{
  "encoder_arch": "preact_resnet",
  "model": "encoder-decoder image transcriber",
  "dataset": "analogue clock faces",
  "train_examples": 195000,
  "image_size": 32,
  "crop_scale_min": 1,
  "horizontal_flip": false,
  "translate": 0.12,
  "tokenizer": "word",
  "vocab_size": 74,
  "encoder_norm": "batchnorm",
  "encoder_activation": "relu",
  "encoder_drop_path": 0.05,
  "encoder_depths": [2, 2, 3, 2],
  "encoder_kernel_size": 3,
  "encoder_stem": "single",
  "encoder_avg_pool_shortcut": false,
  "encoder_dropout": 0.1,
  "encoder_widths": [64, 96, 144, 208],
  "fusion": "cross_attention",
  "label_smoothing": 0.1,
  "decoder_width": 320,
  "decoder_layers": 8,
  "decoder_norm": "layernorm",
  "decoder_norm_position": "pre",
  "decoder_activation": "gelu",
  "decoder_mlp_ratio": 4,
  "decoder_head_dim": 48,
  "decoder_fused_qkv": true,
  "decoder_bias": "all",
  "decoder_qk_norm": false,
  "decoder_layer_scale_init": 0.01,
  "decoder_parallel_block": false,
  "decoder_inner_norm": false,
  "decoder_drop_path": 0.1,
  "decoder_positions": "rope",
  "decoder_cross_attention_every": 2,
  "decoder_tie_embeddings": false,
  "init": "torch_default",
  "residual_init": "none",
  "optimizer": "muon",
  "muon_scale": "spectral",
  "learning_rate": 0.0086,
  "momentum": 0.9,
  "nesterov": true,
  "orthogonalizer": "polar_express",
  "adamw_lr_other_params": 0.0011,
  "max_grad_norm": 1.0,
  "max_steps": 6000,
  "batch_size": 256,
  "epochs": 7.9,
  "lr_schedule": "wsd",
  "decay_fraction": 0.2,
  "final_lr_fraction": 0.1,
  "warmup_steps": 600,
  "weight_decay": 0.2,
  "adamw_weight_decay_other_params": 0.01
}
Rows from block 4 of the image encoder of a small encoder-decoder image transcriber, named by matrix and row number. Rows with one number belong to one channel. Each number is 128 + 32 x the weight over its row's rms, rounded and kept within 0 to 255. All counts start at 0.
After each channel's rows are labels from the 100 images, of 14848, where the channel reaches its highest value: "strongest on" is what is common among them; "patch colour" is the nearest of a few named colours to the mean colour under the peak. Only what is clearly more common there than usual is listed. The data: analogue clock faces. In brackets: how many of the 100, against the usual share in percent.
# convs0: first 3x3 conv, stride 2 (encoder.blocks.4.convs.0.weight, 144x96x3x3, each kernel summed), inputs 0-47
# convs1: second 3x3 conv (encoder.blocks.4.convs.1.weight, 144x144x3x3, transposed, each kernel summed), outputs 0-47

convs0.6 [ 96 133 161 160 191 106 181 177 149  83 107 120 138 147 132 119  99 127  42 118 231  64 137 159 201 136 122 132 182 108 120 132 139 139 144 106 130 112  75  91 170 127 107 115 137 135 131 151]
convs1.6 [157 155 162 148 115 103 198  94 100 110 176 121 104 133 128 163 135 127 124 157 126  90 127 189 126  52  96 136 134  83 152 106 128 129 151 107 124 158 179 127 158 119 100 117 127 145  78 121]
strongest on: minute hand past 4 (46 vs 8.3); minutes: 20 to 24 (46 vs 8.3)
patch colour: white (28 vs 9)

convs0.29 [109 113 174 164 148 112 142 154 217 126  75  94 121 119 124  92 102 125 121 138 145 134  95 186 126 110 195 105 127 170 114 136 150 107 175 196  86  95 177 155 110 106 142 183 115 104 121 113]
convs1.29 [122 114 138  48 145 119 131 156 115 111 112  88 161 124  96 106 133  91 111 136 152 158 182 158 146 136 114 139 119 127  84 142 114 129 137 107  97 152 131 175 134 223  82 126 107 113  85 131]
strongest on: minute hand past 12 (80 vs 8.1); minutes: 0 to 4 (80 vs 8.1)
patch colour: black (29 vs 9.9); white (28 vs 9)

convs0.137 [116 116 125 186 133 162 113 136 100 160 148 118 152 181  98 156  83  78 100 154 113 153 164 120  86 143 138  70 107  97 127  97 157 124 144 168 100 182 130  99 150 130 194  96 167 177 106 159]
convs1.137 [116 117 124 115  28 161 129 146  74 117 143  92 109 161 150  72  85  98  75 128  82 145  98  70 119 195  87  73 176 139 118 127 107 113  89  86  95  83 126 143 101 121 135 104 144 142 135 115]
strongest on: minute hand past 2 (43 vs 8.5); minutes: 10 to 14 (43 vs 8.5); minute hand past 8 (40 vs 8.4); minutes: 40 to 44 (40 vs 8.4)
patch colour: pink (44 vs 20.9)

convs0.140 [187 142 141 122  83 127 109 134 124 172 130 141 134 137 157 140 142 161  76 140 144 181 111 124 171 127 119 139 228 166 177 185 166  67 151 148 110 162  96 137  92 110 129 138 109 107 111 110]
convs1.140 [105 129 123  68 142 155 131 109 135 162  78 177 166 112 132 135  98 105 166 145  87 156  94 120  78  61 146 114 112 143 109 113 200 115 151 177 154  49 146 143 147  89 140 120 142 138 151  98]
strongest on: minute hand past 5 (41 vs 8); minutes: 25 to 29 (41 vs 8); minute hand past 11 (26 vs 8.1); minutes: 55 to 59 (26 vs 8.1)
patch colour: pink (46 vs 20.9)

convs0.1 [102 135 125 131  95 141 141 106 178 129 126 131  91 115 169 125 100 141 170 128 135  80  57 128 163 110  50 169 118 130  98 149 118 157 155  95 171 151 162 175  87 101 122 149 106 244 109 118]
convs1.1 [ 86 144 231 127  64 131 132 115  88  78 141  71 127  95 139 108 122 152 166 110 100 108 109 122 130 147 137 141 196  94  67  68  81 116 135 126 126 141 145  93 166 118 132 130 165 111 140 124]
strongest on: hour 9 (55 vs 8.3); hour 3 (37 vs 8.2)
patch colour: grey (60 vs 33.7)

convs0.75 [106 146 142  78 149 106 154 177 131 159  69 120 119 115 143  93  91  90 122  63 130  56 162 131 163 122 144 123  59 198 150 135 203  97  87 142 119 116 110 104 134 132 117 141 107 109 138 116]
convs1.75 [111 138 101  73 148 174 137 111 172 106 121  96 156  77 118 116 120 158 145 161 113 156 183 119 140 155 155 132 126 157 122 136 107  99  89 121  96 152 119 140 169 153 130  78 161 124  51 126]
strongest on: minute hand past 8 (44 vs 8.4); minutes: 40 to 44 (44 vs 8.4); hour 8 (37 vs 8.2)
patch colour: pink (42 vs 20.9)

convs0.16 [123 103 110 118 114 131 100 129  93 151  96  63  99 180 187 110  94 136 114  77 181 170 105 104 141 121 108 120 183  93 130  93  99 150 170 106 101 116 124 156 133 104  96 146  89 215 127  80]
convs1.16 [ 93 122 162  72  54 109 111 121 101 123 151 116 101 120 110 135 167 112 128  73 132 113 140 115 130 127 138 144  97 140  57 101  70 156 141  90 121 149 143 144 159 134 130 126 135 195 127 134]
strongest on: hour 9 (28 vs 8.3); minute hand past 8 (27 vs 8.4); minutes: 40 to 44 (27 vs 8.4); hour 10 (26 vs 8.5)
patch colour: grey (65 vs 33.7)

convs0.35 [139 124  82 166  93 150 105 117 130 179 172  72 123 109  76  66 144 190 136  93 114 124 209 117 144 120 102 161  74 121 124  81 115 116 202 138  93 118 123 109 115 106  80 113 185 110 166  70]
convs1.35 [145 138 110 195 107 137 157 143 178 140 146 105 148 169 155  90 131 107 143 182 117 105 142  72 151 132 142  95 131 130 168 177 164 180  77  82 155  91 145 139 121  98 134  69 142  93  88 155]
strongest on: minute hand past 2 (77 vs 8.5); minutes: 10 to 14 (77 vs 8.5)
patch colour: white (30 vs 9)

convs0.83 [129 149 171  97 140 147 128 105 114 107 200 157 140 104 115 113 134 107 142 141  98 112 132  93 194 122  84 126  83 148 148  89 153 177 183 128 141 124  69  86 133 156 130 133 179 183 114 123]
convs1.83 [ 63 135 116 163 157  76 125  80 127 142  98 143 103  80 131 125  69 150 219 137 125 128 138 127 141 116 138 137 126 107 101  94 160 115 118 196 147  83  92 121 167 163 163  96 112 144 159 121]
strongest on: minute hand past 1 (26 vs 8.5); minutes: 5 to 9 (26 vs 8.5); hour 4 (25 vs 8.7)
patch colour: white (29 vs 9)

convs0.131 [133 138 130 136 106 169 126 167 177 180  85 105 110 127  61  74  57 143 138 118 169 178 144 155 145  80 133  99 137 116 123  98 153 128 178 186 116 119 164 145 156  81 128 132 157 131 169 137]
convs1.131 [116 132 131 115 112 188 158 164 146 158 147 127  99 169  74 119 147 113  88 179 154 103 125 120 113 124  67 112 115 185 120 148 149 148 102  83 146  84 153 217 101 166  97  99 190 141  98 139]
strongest on: minute hand past 12 (54 vs 8.1); minutes: 0 to 4 (54 vs 8.1)
patch colour: white (28 vs 9)

convs0.5 [119 117 103  84 104 104 163 157 126 173 126 121 132 126 135 131  78 120 117 104 158  89 113 141 134  79 175 137 100 152 165 139 203 139  61 174 139 131 141  47 123 143 137 108  80 132 130 122]
convs1.5 [154 198  49  97 144 171 100 178 164 146 138 117 105 100 120 113 125 113 153 164  70 119  85 173 179 187 111 117 126  85  91 141  81 146 167  98  73 136 185 113 123  74 102 148 152 184 127 115]
strongest on: minute hand past 4 (69 vs 8.3); minutes: 20 to 24 (69 vs 8.3); minute hand past 5 (30 vs 8); minutes: 25 to 29 (30 vs 8)
patch colour: pink (42 vs 20.9)

convs0.116 [114 131 123 148 111 125 178 142 169 124 126 129 103  77 114  56 217 125 123 167 116 126 133  97  95 115 132 163 164  92 135 122 149 109 100  92 159 148  78 144  92 136  89 149 115  60 184 146]
convs1.116 [154  83 139  72 127  87 145  98  92 129 150 206 137  81 121 138 158 178  54 145 167 151 123 167 109 125 102  88  78 137 168 122  99 115 105  86  84 116  43 161 128 108 102 143  87  49 169  90]
strongest on: hour 1 (78 vs 8.3)
patch colour: grey (76 vs 33.7)

convs0.73 [101 146  94 132  60 104 135 109 134 104 161 137 135 159 131 148 113 156 131 166 141 134 105  92 193 141  93  89 141 197 123 161 136  90  65 106 115 125 124 104 107 165 123 143 107  91 200 157]
convs1.73 [106 154 112 135 184 148 138 103 162 187  89 102 135 149  94 163  92 117 159 116 140 103 117 177  73 112 131 131  99 136 147 171 154  85 140 190 176 103 138  36 138 120 121 135 141  78 150 109]
strongest on: minute hand past 1 (91 vs 8.5); minutes: 5 to 9 (91 vs 8.5)
patch colour: pink (45 vs 20.9); white (31 vs 9)

convs0.40 [147 110 113 113 152  91 115 134 221 100 119 165 138 131 206 122 120 153 105 126 108 118 120 120 155  83 135 121 153  69  92 101 145 110 113 159 100 131 139 200 111 127  88 120 138 100  98 167]
convs1.40 [149 154 157 106 113  79 160 139 143 113 185 175  92  78 138 130  98  79 114 110 125  82 169 129  99 124  81 168 174 103  97  76 130 153  76 156 114 147  97 100 128 182 107 160 103 135 139 150]
strongest on: hour 1 (64 vs 8.3); four ticks (61 vs 24.7); minute hand past 7 (27 vs 8.1); minutes: 35 to 39 (27 vs 8.1)
patch colour: black (40 vs 9.9); white (36 vs 9)

convs0.25 [ 87 100  85 107 211 170 137 100 136 129 173  74 137 134 132 122  59  91 107 137 147  83 142 127 105 135 109 108 182 138 111  80 119 138  76 123 119 128  81 103 109 112 143 127 121 135 144  97]
convs1.25 [198 111 128 105 111 109 208 155 146 129 178 124  77 147 122 129  86 140  83 130 115 139 125 205  67 123 126 138 134 156 143 119 115 154 130 132 115  87  87 137 110  96 145 102 123 149  94 132]
strongest on: minute hand past 11 (58 vs 8.1); minutes: 55 to 59 (58 vs 8.1); minute hand past 10 (38 vs 8.4); minutes: 50 to 54 (38 vs 8.4)
patch colour: white (31 vs 9)

convs0.10 [116 188 117 116  46  78 120 108 155 117 183 156 138 134 152 144 134  81 107 163  74 143 106 122 113 161 110 115 143 147 114 135 104 110 145 113  98 205 103 141 135 123  99 176 139  97 146 147]
convs1.10 [ 97 144 195 132 103  61 120  95 151 186 154 161 180 143 187 141  92 147 125 107 115  49 133  80 158 156 133 114 154 127 100  83 122 137  96 185 154 146 102  63 140 109 136 151 139 103 200 128]
strongest on: minute hand past 5 (62 vs 8); minutes: 25 to 29 (62 vs 8)
patch colour: pink (44 vs 20.9)

convs0.104 [163 108 170  83 166 153  89 146 116 147 106 193 134 136 127  92 111 169 134 138 140 139  98 152 206 127 102 197 136 159 105 121 125 146 137 112 124  61  86 124  68 147 152 133 129 122 149 132]
convs1.104 [138 155 153 131 200 121 109  79  74 124 112  71 120 128 124 130 105 103 211 146 121  87 121 104  98 100 131 139 113 157 184 180 139 100 114 204 210 108 112 165 112 150  73 109 122 114 105 117]
strongest on: minute hand past 7 (84 vs 8.1); minutes: 35 to 39 (84 vs 8.1)
patch colour: white (37 vs 9)

convs0.21 [104 124 145 153 189 138 217 145 117  44 136  97 164 170 127 130 142  82 156 162 120 155 189 125  81 123  97 151 107 117 165 145 136 124 158 101 112 164  74 152 137  94 137 147 132 150 102 104]
convs1.21 [108  94 149 124  85  98 156 138 134 110 135 142 118 138 135 120 143 139  52 122  96 142 110  74 119 111 105  84  65  70 131 124  96 151  92  76  71 118  97  76  50  91 114 120  99 105 133 145]
strongest on: minute hand past 11 (81 vs 8.1); minutes: 55 to 59 (81 vs 8.1)
patch colour: white (30 vs 9)

convs0.133 [123 106 128 120  94 141 148 121 135 230 144  71 127 127  90  97  82 161 115  74 149  77 139 111 116 133  93 105  89 137 129 136 152 146 161 168 145 106 129 124 141 123 163 106 167 144 144 105]
convs1.133 [115 122 105 119 104 147 153 140 182 145  62 115 156 138 115 103 156 154  90 114 134 105 195 170 153 152 170 144 101 162 128  79 177 135  89  54 104 142 133 134 130 158 118  80 120 151  89  76]
strongest on: minute hand past 2 (68 vs 8.5); minutes: 10 to 14 (68 vs 8.5); hour 2 (27 vs 8.3)
patch colour: grey (69 vs 33.7)